{
  "dataset": "views of escape-time and Newton fractals",
  "encoder_norm": "layernorm",
  "encoder_num_experts": 32,
  "encoder_shared_expert": false,
  "encoder_depths": [2, 5, 2],
  "encoder_kernel_size": 7
}
Rows from block 4 of the image encoder of a small contrastive image-text model, named by matrix and row number. Rows with one number within an expert belong to one neuron, the router's apart. Each number is 500 + 40 x the weight over its row's rms, rounded and kept within 0 to 999. All counts start at 0. Numbers have three digits each. After the name is the row's rms in percent of the matrix's.
After each expert's rows are labels from the 100 images, of 14848, where the router gives the expert most weight on average: "responds to" is what is common among them. Only what is clearly more common there than usual is listed. The data: views of escape-time and Newton fractals. In brackets: how many of the 100, against the usual share in percent.
# router: router (encoder.blocks.4.mlp.router.weight, 32x96, trained with AdamW), inputs 0-95
# up: expert up (encoder.blocks.4.mlp.up, 32x96x96), inputs 0-95
# down: expert down (encoder.blocks.4.mlp.down, 32x96x96, transposed), outputs 0-95

# expert 10
router.10 098:463515480512554461460520533491489521534483608547516534457497548481472428475573467484462448488521505518449491459503547503480460539530547516506434495515430454476540543442488535485450519491487553441542502553495546493435467520442488587434496486564432508459447422500512499510548507511533549421
up.3 098:531516487505512491530539565494501427500433425489548534465525496573531544563491468459470538513570476531566485531450467522487528464543474496509470567464451459517476506494526455596541434517523514446498426437517426488524525475438522504522564505544509502423488532488539479553430489467543441527
down.3 101:540442498527475503475464501497554490488565421460548444417470428538507548510500521512527535511541517481514490445457524510546474493563466458492518568458509544512536501467496507516483462464556532540528475487522583467423505546474486508517518501456481525570507523452473607472394481421525562467
responds to: tricorn (83 vs 11.1); cool (45 vs 14)

# expert 21
router.21 098:473522485482502555508418549561565508528473455568502514479457564523518441489505471543568510497502510592511500565552447422424512494485508464515554572554521496467440531531513509460423490519493515446506557470480523478474549562460547551510508468505447534448452448511490516461552503449514553539
up.3 106:489495479551441475487465478544509518519516443531499521475533521436541516499503523518512442472542528557510471466494488494492471558418555558465517492475457492518441457445551597536553502558484562480506460482504469475470524522408462448479488537498498484523548556552603557567409460472491449482
down.3 113:518470551497513410442520491468504493514515472499498484553521510605515523561557537483401487528494474512548489516518448519458548458535492598503530508500457547520505511557505439393465522503517468532490534501464438517519466512502449504498508451446519415495510581561427464427522508504535480487
responds to: burning ship (93 vs 9)

# expert 8
router.8 093:420392474467497503457503486482450525536473513533546529551481450497447452448463555541522455466525528518478558488498527428535493516519531559496559485502475490516485439545595548515465472528536509509487405554505549582505490471539537516483485566501481534415528474547468464450498435497542534491
up.0 108:509540483517491522449529462488500570468440540488518505464560525426502498578504505440475453528481566529467420510488510479556535476453465543490508478510542504578538546467551530505453532433513501427425506457565506526565564529502472493526548499483453544515442557459457492449511464560454437463
down.0 111:541634535480523474526554503554513468510463530488484512543505558438534506534508518489483514528533514534458512444492539560445452473544567505427490552512426487512522442527516531450501524483505447451467441464472528406461521502450407581445478508513492457443536518467532534525495501527526526466
responds to: Julia set (29 vs 9.9)

# expert 1
router.1 093:520475539608469535493509504474525481538510576489519546593476501521499480465506487517496440452517548451445432570477560470461464496485535558476460544527544481561462562489548541459443474568485496470474498528501568480497485493450507541455538463495435552412476532598552502492522513518491487512
up.0 107:511521469463518485504524523495485545410490474510479428546534445561420502477571517495499516533471502426526519460461541540513477539426499492533461558512510466503478442550531453568465496509507534467433575539534527537446472456528496561570423456520543553529551484485550415462466531514523472485
down.0 094:489517514545515484505601483468435450501511504518464469441492579502514514491539459480455523548461518459433493481510564576472412509550465457497483547490426507516522507480468545451510516448488513557520493541458532480595551507452509559487457512534529467610495526422499449512421511490480521494
responds to: warm (64 vs 14.4); tricorn (63 vs 11.1)

# expert 18
router.18 095:468550524522550487466466462488496461550446519513517509492454495540520508528520538484515433557509497440437485482460536483457485522467532440437491440489531455510514571457502544548454492565514561460421473517537562497467499472499497565419464426539469483563504419540528559512558437440525553484
up.10 104:444564522481490394570521478489496429512517519460503480566509538501495536520463457531510440484477544439495475488440560498578434476473432598505533473509500481456445496499463505564477547476479481527467402491530480461472536529577481538537526510499516482509524574568453520518443505531523501537
down.10 113:536543532463489503533534476572481443517545480493472487479510513544521508490556489482511529499485454459448478481530590514501567566472477487513521483519503517484490506572537397487478542424408544533496567492482524479459469481498407456526497570465493478533508573531451464556539469404534466439
responds to: pastel (69 vs 14.2); Newton basins of five roots (40 vs 12.9); sine Julia set (30 vs 10.2)

# expert 28
router.28 104:528481554528531533491465491468514496536550512537467431509472520475551507490437536493534494496515458502484469483495506507540468448438467488570537528561597500396510515451586537544514448573420507504489438511537566470520445549490493567520558434458483432531516483483475496514518460539484568456
up.10 098:514446478428512593513531460423499448483514531467463461513542560547522474564522453476444524517545430506506522531509512492507515461569507528504534490541433551438557458536473448525510497560590463477477580525471515541452448533499524488444515462457512521492492502520497425509500403518485559523
down.10 094:569473498477500575489523459478524551448481527546473482441511452498418529537457534468545536479499567514500458470519574491548489492602490502473467508511477559452472522491519509519482492454492595422485488501524425494537430538508531463471463502588446559568445461510518494473517537489450499436
responds to: grey (100 vs 14.3); Julia set (47 vs 9.9)

# expert 3
router.3 091:458566534524437472474518551527536549594441476453538472513449493470506467528437535506510424530524461473464482530495562422518515528586487494435486521528460515513554521496590533507457502580481478457556521532518501494496483510487550537455488469535467553493489473596517457557527505509522591492
up.0 088:461450410440553535561458512446572457434553506516449496484532504502479481515458563557537506476536511562494552522493487511508445494519443451520488493514534478465501488512512453444485543485520506464423467468473513464554573474508447519516509567606438487534594515503542488476467490501491528581
down.0 080:492499508519505512486512580495513450515553388563524491480551507485559539555495462504507535553413523450523487495442544489470516513462544472480504461509517457419412501461532541510445541471569451573532486472511514444500437488519599507464493535484419541516464496531568508541489495468513499455
responds to: tricorn (62 vs 11.1); earthy (57 vs 14.2)

# expert 27
router.27 103:541472522502509510452511492545509511458541592414466420447512486457449484473552556462473454583529506514509499423541536477465506523530409490493492480556482447487513545493529538581451568451496510533514554498526501449502519510485514479542498503477438557443395485495544507507536488459513528428
up.3 096:515487446476472475534493470494441482548550463492524496537544483572515531507517521408562570579424543477580507487471539552516509463467401498484417517462504454489500488510496578485541463568502483435489499538542433503451524495456544517443488456502565555532485495465526571466487530515478477508
down.3 111:552489531522479500529545486477527487471533469540502542472498454426579457501462506464420457511549491465537511498510513456488457474557556503485465504541421578498499523496532521571485448387450411518475437523477489480485512526568465442493563495501470499505464565527555525576560512553512525479
responds to: dark (76 vs 14.4)